config.toml
arch = "dit"
model = "class-conditioned image diffusion model"
dataset = "cartoon faces"
train_examples = 101725
image_size = 48
horizontal_flip = false
conditioning = "class"
objective = "epsilon"
cond_dim = 128
targets = ["face colour"]
num_classes = 7
cond_dropout = 0.1
norm = "layernorm_no_bias"
hidden_act = "gelu_tanh"
mlp_ratio = 4
head_dim = 48
fused_qkv = true
qk_norm = false
inner_norm = false
moe = "top_k"
num_experts = 8
moe_every = 2
expert_mlp_ratio = 0.5
experts_per_token = 2
shared_expert = false
patch_size = [8, 8]
layers = 10
width = 192
positions = "learned"
optimizer = "soap"
beta2 = 0.95
learning_rate = 0.0034
beta1 = 0.9
shampoo_beta = 0.95
eps = 1e-08
precondition_frequency = 10
max_precond_dim = 1536
one_sided = false
adamw_lr_other_params = 0.002
max_grad_norm = 5.0
max_steps = 7000
batch_size = 256
epochs = 17.6
lr_schedule = "cosine"
final_lr_fraction = 0.05
warmup_steps = 350
weight_decay = 0.3
adamw_weight_decay_other_params = 0.05
Rows from block 3 of a small class-conditioned image diffusion model, named by matrix and row number. Rows with one number within an expert belong to one neuron, the router's apart. Each number is 128 + 32 x the weight over its row's rms, rounded and kept within 0 to 255. All counts start at 0.
Before each expert's rows are labels from the 100 images, of 14848 (inputs lightly noised), where the router gives the expert most weight on average: "peak on" is the class under the peak; "top examples" is what is common among them. Only what is clearly more common there than usual is listed. The data: cartoon faces. In brackets: how many of the 100.
# router: router (model.blocks.3.mlp.router.weight, 8x192, trained with AdamW), inputs 64-127
# up: expert up (model.blocks.3.mlp.up, 8x96x192), inputs 64-127
# down: expert down (model.blocks.3.mlp.down, 8x192x96, transposed), outputs 64-127

# expert 4
peak on: skin (49); hair (33)
top examples: long hair (39); red hair (27); yellow hair (26)
router.4 [114 168 131 116 118 133 115 120  62 104 125  88 121  99  91  90 156  82 133 107 162   0 106 110 152 151 111 126 199 115 102 114 119 110 104  80 119  91 136 113 131 109 116 147 124 129 118 118 138 186 144 151 122 111 141 114 119 112  97 109 136 100 175 141]
up.0 [116 107 146 161  83 135 180 191 189  95 156 127 145 170 106 159 185 119  78 147 197 104 126 143 139 121 155 141 157  82 160 184 139 147 149 123 105 122 148 119 179 122 101 112 131 137 174  95 152 123 145 140 106 108 186  93 146 123 184  80 112  87 164 165]
down.0 [150 147 137  96  75 134  84 172  64 150 155 132 127 168  97  92 188 118  73  96 203  97 109 137 108 142 139 135 154  88 157 168 119 152 111 117  95 125 103 122 164 135 131  90 136 145  87 141 111 114 125 114 103 146  70  94 106 127 182 173 124  96 141  95]
up.1 [139 190 133 137 165 112  84 112 113 139 116 160 125 132 162 124 132  78  88  76  85 184 137 130  83 181 114 146 119 132 109 173 181 131 174 101  99 107 162 139 114  96 200 169 116 154 117 133  94 133 105 117 144  33 189 108 168 150 166  84 151 124 108 104]
down.1 [127  73 129 117 157 127 164 115 145 117 123 144 150 128 146 126 126 195  95 175  81 172 162 127 164  79 129 100 106 109 100 175  74 117  60  75 112  80 101 140 112 189  56 162 152 143 139 124 176 150 100 160 138 216  83 111  98  81 157 180 156 121 109 137]
up.2 [110 100 141 100  92 141 159  84  92 112 129 120 147  87 158 143 121  89 109 108 159 180 146  76 123 186 134 133 125  96 142 108 119 135 183  95 199 115 127 117 191 168 136 150  63 122 116 124  95 130 163 185 105 168 130  92 128 153  82  94 141 111 105 144]
down.2 [154 164 124 142 109 153  97  83 149 152 132 132 107  88 152 117 111 168 107 150 154 189 162  75 118  67 146 128 122  89 131  92 146 127  83  99 204 126 136 125 183 100 113 148 203 122 138 127 150 127 170  83 110  90 133  85 114 100  82 157 140 113 116 114]
up.3 [112 115 157 150 135 135 158  80 193  96 122 138 126 111 104 114 153 126 159  90 111 174 119  83 118  79 111 130 108 150 127  70 155 117 208 132 129 139 137 150 110 189 120 121 131 121 174 144 110 142  87 171 170 115 101 112 161 146 130 105 107 136 132 163]
down.3 [145 141 159 113 140 136 127  83  59 164 110 140 124 110  90 146 157 130 149 158 112 174 115  94 149 162 111 101 112 157 125  90  95 113  54 124 136 135 112 138  87  86 126 121 124 116 105 129 146 111  84  99 162 167 172  99  78 104 134 148 110 146 137  97]
up.4 [153  78 117 197 139 131 106 140 186 114 133  71 152 106 161 128 124 158  56 111 127 136 121 161 142  79 170  84  95 155 166  37 160 122  68 134 106 162 198 141 150 136 139 144 131 135 108 119 108 143 130 119 135  73 201  75 122 175 116 117  52 119 107 141]
down.4 [104 169 101 101 136 134 154 125  98 162 120  72 113  88 145 138 101  90  46 174 113 126 120 139 127 192 152 214 100 137 166  22  93 106 209 148  79 154  63 115 112 140 101 121 135 130 175 121 160 121 126 129 132 193  69  61 136 108 109 164  70 118 100 129]
up.5 [172 171  93 133 162 164 124 184 141  96 171 166  89 178 162 117  57 146 136  90 192 123 148 168 133 200 127  84 161 187 143 121 164 141 108 135 109 166 175 144 163 132 143  92 146 148 117 158 160 171 140 143 162 100 201 136 118 128 149 150  67 119 145 103]
down.5 [ 91  98  76 138 165 161 154 192 117 178 188 160 164 160 156 161  53 118 136 182 192 113 153 165 126  59 123 180 162 175 135  98  90 126 164 142  96 161  78 133 138 125 107  74 126 135 143 154  94  99 124 120 156 161  68 133 129 142 138 127  71 104 140 164]
up.6 [ 63 153 129  50 152 169 131 123 144 184 186 147 115 137 159  85 161 152 161  92 115 103 103 135 156  58 121 130 178 144  74 144 124 174  95  68 141 123 201 118 154 138 173  94 151 143 186  97 183 153 173 178 136 140 120 139  98 150 114 153  93 129 133 129]
down.6 [200 128 118 209 159 177 130 126 101  65 190 153 131 124 167 165 148 101 152 172 109 118 112 132 104 202 130 141 166 141  60 123 131 174 167  63 136 109  52 108 133 121  69  94 108 134  72 105  75 105 177  94 137 103 149 127 142 112 109  92 100 119 123 129]

# expert 3
peak on: backdrop (100)
top examples: bald (25)
router.3 [133 167 131 151 133 136 146 125 174 131 132 156 154 182 142 178 132 216 150 142  99 255 145 144 151 184 158 150  82 154 130 131 143 147 127 136 115 146 155 143 156 175 170 115 135 152 160 126 150 135 143 136 138 156 163 155 152 140 148 149 139 165  60 163]
up.0 [135 137 131  92 128 159 128 141 116 137 132  62 117  87  38  19 101   0 104 126 137  68  95 140 135 130 163 102 135 107 177 140 117 125 129 139 139 138 118 137 128  41 138 124 131 132 138  71 134 171 115 166 123 125 129 121 145 107 186 105 137 122 151 120]
down.0 [138 166  97 162 105 113 152  95 124 134  92 102 114  80 105 180  93 122 104 192 130 114 104  93 147 175 102 171 100  87 112  76 148  79 146 118 115 135 161 102 109 111 149  80 154 109 155 104 154 100  98 145  88 166 181 102 139 166 126 154 103 107 127 154]
up.1 [111  82  71 107 108 107 209 108 134 102 115 126 144 156  72 139 127 121 194 136 136 108 168 145 112 100 145 112 124 187 165 135 165 128 222 135 126 190  81 117 110 110  86 102 131 116 109 100 152  75 106 110 128 119 104 125 170  86  87 114 121 108 141 153]
down.1 [128 130 106 128 126 131 114 116 123 140 128 148 122 132 132 131 122 149 134 120 132 172 155 120 118 102 127 121 112 136 138 141 113 126 101 127 131 116 130 121 120 137 133 110 124 119 130 109 123 175 128 148 127 112 127 121 133 138 124 111 117 126 117 124]
up.2 [136 117 121  69 148 149 117 146  91 129  85 149 119  66 105 110 115  96 116 150  78 165 160 109 108  83 134 182  84 131 134 141 127 146 127 102 158 173  72 149  74  88 114  74 143 147  58 161 132 142  84 116 177 154  77  80 113  94 152 127 140 142 186  95]
down.2 [135 117  95 115  92 153 171  82 186 114 159 135 152 116 148 177  95 131 105 122  82  96 129 137 141 172 144 173 163  81 135 164 121 143 139  90 105 103 143 152  74 120 150  75 150 135 141 115 173 143 127 150 153 162 134 110 183 142 125  94 140 148 140 111]
up.3 [122 135 122 100 147 119 122 169 105 138 104  80 152 135 161 179 116  86 105 100  96 123 176 215  81 102  74  87 128 126 111 181 134 126 105 139 118 109 126 116 106 124 142 148 130 126 117 161 128  88 143 204 101  88 153 110 113 107   0 147 189 143 143 115]
down.3 [142 116 125 164 147 110 132 152 145 119 105  94 102 125 160  83 104 160 110 157 109 122 168 192 169 149  84 185 120 127 109 167 109 117 140 152 100 115 125 125 121 141  95 140 137 124 137 152 123 156 140  51 103 163  89 115 135 148   0 124 181 157 135 137]
up.4 [142 165 152 152 146 153 138 136 201 139  94 156 150 134 113 179 138 127  69 164 123 119 147 203 123 123 147 106 134  85 159 160 142 147 164 168 113 130 179 131 176 145 108 165 118  90 116 180 171 143 110 114 107 131 164 117 150 161 182 158 151  72 111 135]
down.4 [157 109 106 115 130 157 118 139 124 119 111 126 121 190  90 123 114 141  53  93 139  91  69  88 158 133 118 136 154 148 174 185 196 122 157  80 139 142 111 153 176 159 132 159 106 119 167 178 114 167 153 137  92 152 110  99 167 144 128 144 117  81 164 129]
up.5 [108 198 168 149 156 142 111 117 101 108 105 119  99  83 105 145 152 142  77 132 108 113 123  90 116 133 144  85 141 111  55 124 140 134  81  62 181  92 163 125 181 129  86 106 137 126  93 165 106 129 183  62 121  96 154  98 144 120 117  92 137  84 153 149]
down.5 [131  90 132  83 147 131 139 115 101 106 142 118 140 111 131 156 145 106 112  94 144 170 141  99 113 123 177 132 181 139 104 171 105 152 141 114 184 160  89 123 123 129 135 108  77 127 152 151 131 143 170 176 127 127  87 135 118 122 166 155 148 125 139 106]
up.6 [ 97  79  95 157 169 170  66  69 216 181 143 118 147 136 161  97 152  98 175 120 130 104 120 123 137 109 161  95 146 141 128 131 122 120  57  78 112 180 122 115 167 157 106 187 186 120 127 100 197 137 100 140 142 138  87  95  80 167 115 165  91 121 155 181]
down.6 [134 126 133 119 133 131 120 114 125 128 120 131 117 129 155 120 142 134 132 124 138 184 133 131  93 109 136 117 121 153 147 135 128 139 145 104 146 134 118 124 141 133 119 136 107 139 128 124 111 138 134 149 121 114 127 139 134 124 111 105 110 134 117 132]

# expert 6
peak on: skin (61)
top examples: long hair (33); red hair (32); spiky hair (32)
router.6 [116 169 133 117 120 134 117 121  64 105 125  91 121  97  94  91 157  84 132 111 164   0 102 110 151 152 113 124 198 118 107 121 120 116 106  81 121  95 138 112 136 111 116 148 125 131 120 121 136 190 145 156 128 115 145 117 121 113  99 113 137 100 182 145]
up.0 [122 127  97 165 107 106  92  99 117 183 105 144 126  87 157 133 175 116 132  79 170 178 142 164 166  84 157 131  92 122 123 112  97 161 145 100 175 114  91 197  91 145  87 113 136  89 158 143 111 176 182 169 118 108 148 170  91  93 140  77  88 148 170  87]
down.0 [131 120 113  90  94 110 160  98 141  83 105 143 126  79 164 129 161 156 149 183 163 158 118 140 114 180 182 124  99 110 141 112 171 157 114 105 169 115 166 186  96 133 179 111 128  97 111 171 133  78 182  79 110 143  96 168 145 168 150 169 100 145 171 166]
up.1 [106 167 131 231 140 113 121 147 112 132 120  92  89 140 127 113 148 134 116 165  98 167 137 118 135 154 100 106 110  76  98 131 171 128 163 117 122  48 168 163 128 135 146 104 109 131 160 144  57  74 138 127 131 114 143 221 147 119 138 186 186 186  79  86]
down.1 [144  99 129  21 149 102 151 143 150 127 130  96 157 130 120 158 170 128 117  82 114 159 127 134 118  95 104 142 124  75  84 151  81 133  95 123 134  69  78 172 123 120 131 119 137 116 111 135 195 192 134 128 123 142 102 215 123 124 119  77 171 181  80 161]
up.2 [149 178 150  89  84 111 177 146 110  15 120  58 101 147 155  94 161 131 134 104 157 122 127 150 161 138 125 121  93 160 151 140 132 136 118 134 158 123 145 141  88 165 144 109 105 191 119 181 111  86 189 111 147  72  84 141 156 137  68 135  73 148 121  47]
down.2 [107  75 146 166  82 109  85 144 136 239 120  62 157 128 158 172 153 128 133 162 164 103 121 138 104 118 112 154 111 149 160 140 123 132 138 130 157 116 120 126  79 114 107  93 171 190 135 177 145 153 186 142 130 180 163 147  98 138  65 131  76 138 134 198]
up.3 [ 65 111 105 227 113 141 110  99 183 190 169 173  80 152 122 152  98 118 128  94 120 156 156 102 123  31 131 117 141 149 138 169 170  85 174 102 157 140  60  90 163 134 113 119 109 130  99 129 139 119 139 107 112 129 133 137 142 139 111  79 170 114  56 141]
down.3 [190 135 102  47 112 136 133  96  95  81 165 170 162 155 129 111 103 150 129 161 114 138 167 108 132 215 119 148 146 157 153 175  92  73  86 102 146 134 195  99 155 135 139 123 148 135 149 143 108 153 156 140 104 120 123 134 115 123  93 169 156 116  84 118]
up.4 [122 150 134 155 162 116 109 149 152 146 194  82  83 133 112 182 185 142 118 118 125 177 129  57  90 140 161 113 143 178 130 101 134 126 148 188 106  84 131  85  88 164 153 171 117 171  97 147 157 109 101 114 131 144 124 121 190  97 166  66 154  85 159 158]
down.4 [129 101 136 107 176 140 152 151 102 110 200 100 158 129 125  74 196 106 140 134 130 167 134  61 143 111 159 126 161 182 162 101 113 141  87 193 121  85 128 105  95 105 110 175 131 169 145 161  86 122 112 126 137  97 126 130  45 149 174 155 157 101 178 102]
up.5 [ 85  70 121 132 110 202 140  81 121  91 202 155 103 161 112 144 180  90  89  66 197 148 187 138  62 177 108 154 121 154  76 123 105 146  90  83 134 129 193  98  83 143 127  90 179 186 145 147  93 139  77 154 110 167 152 103 142 119 155  67 151 152 141  85]
down.5 [191 190 116 123 104 181 109  81 151 173 193 143 152 148 100 118 168 187  72 197 171 143 175 132 218  87 110 106 121 154  65 107 167 139 165  77 123 119  75  91  76 128 150  82  93 175 100 138 174 125  65  97  90 113 109 105 134 151 120 188 148 148 139 184]
up.6 [154 152  84 149  87 103 150 168 140  81 223 175  75 134 200 150 138 132 130 150  90 139  89 106 138 161 117  93  65 191 103 115 131 151 153 138  89 113 169 149 170  86 123 133 161 149  98  64 101  83 150 155 143 129  90 108 117 156 121  95 146 206  99 104]
down.6 [ 89 108  76 112  75 114  92 164 106 155 212 155 174 123 197 126 134 136 137 126  88 119  46  88 143 103 120 157  78 195 108 114 128 118  87 138  80 131  86 138 156 187 144 138 127 156 169  68 166 179 137  76 122 137 159 128 146 110 100 154 161 186 113 175]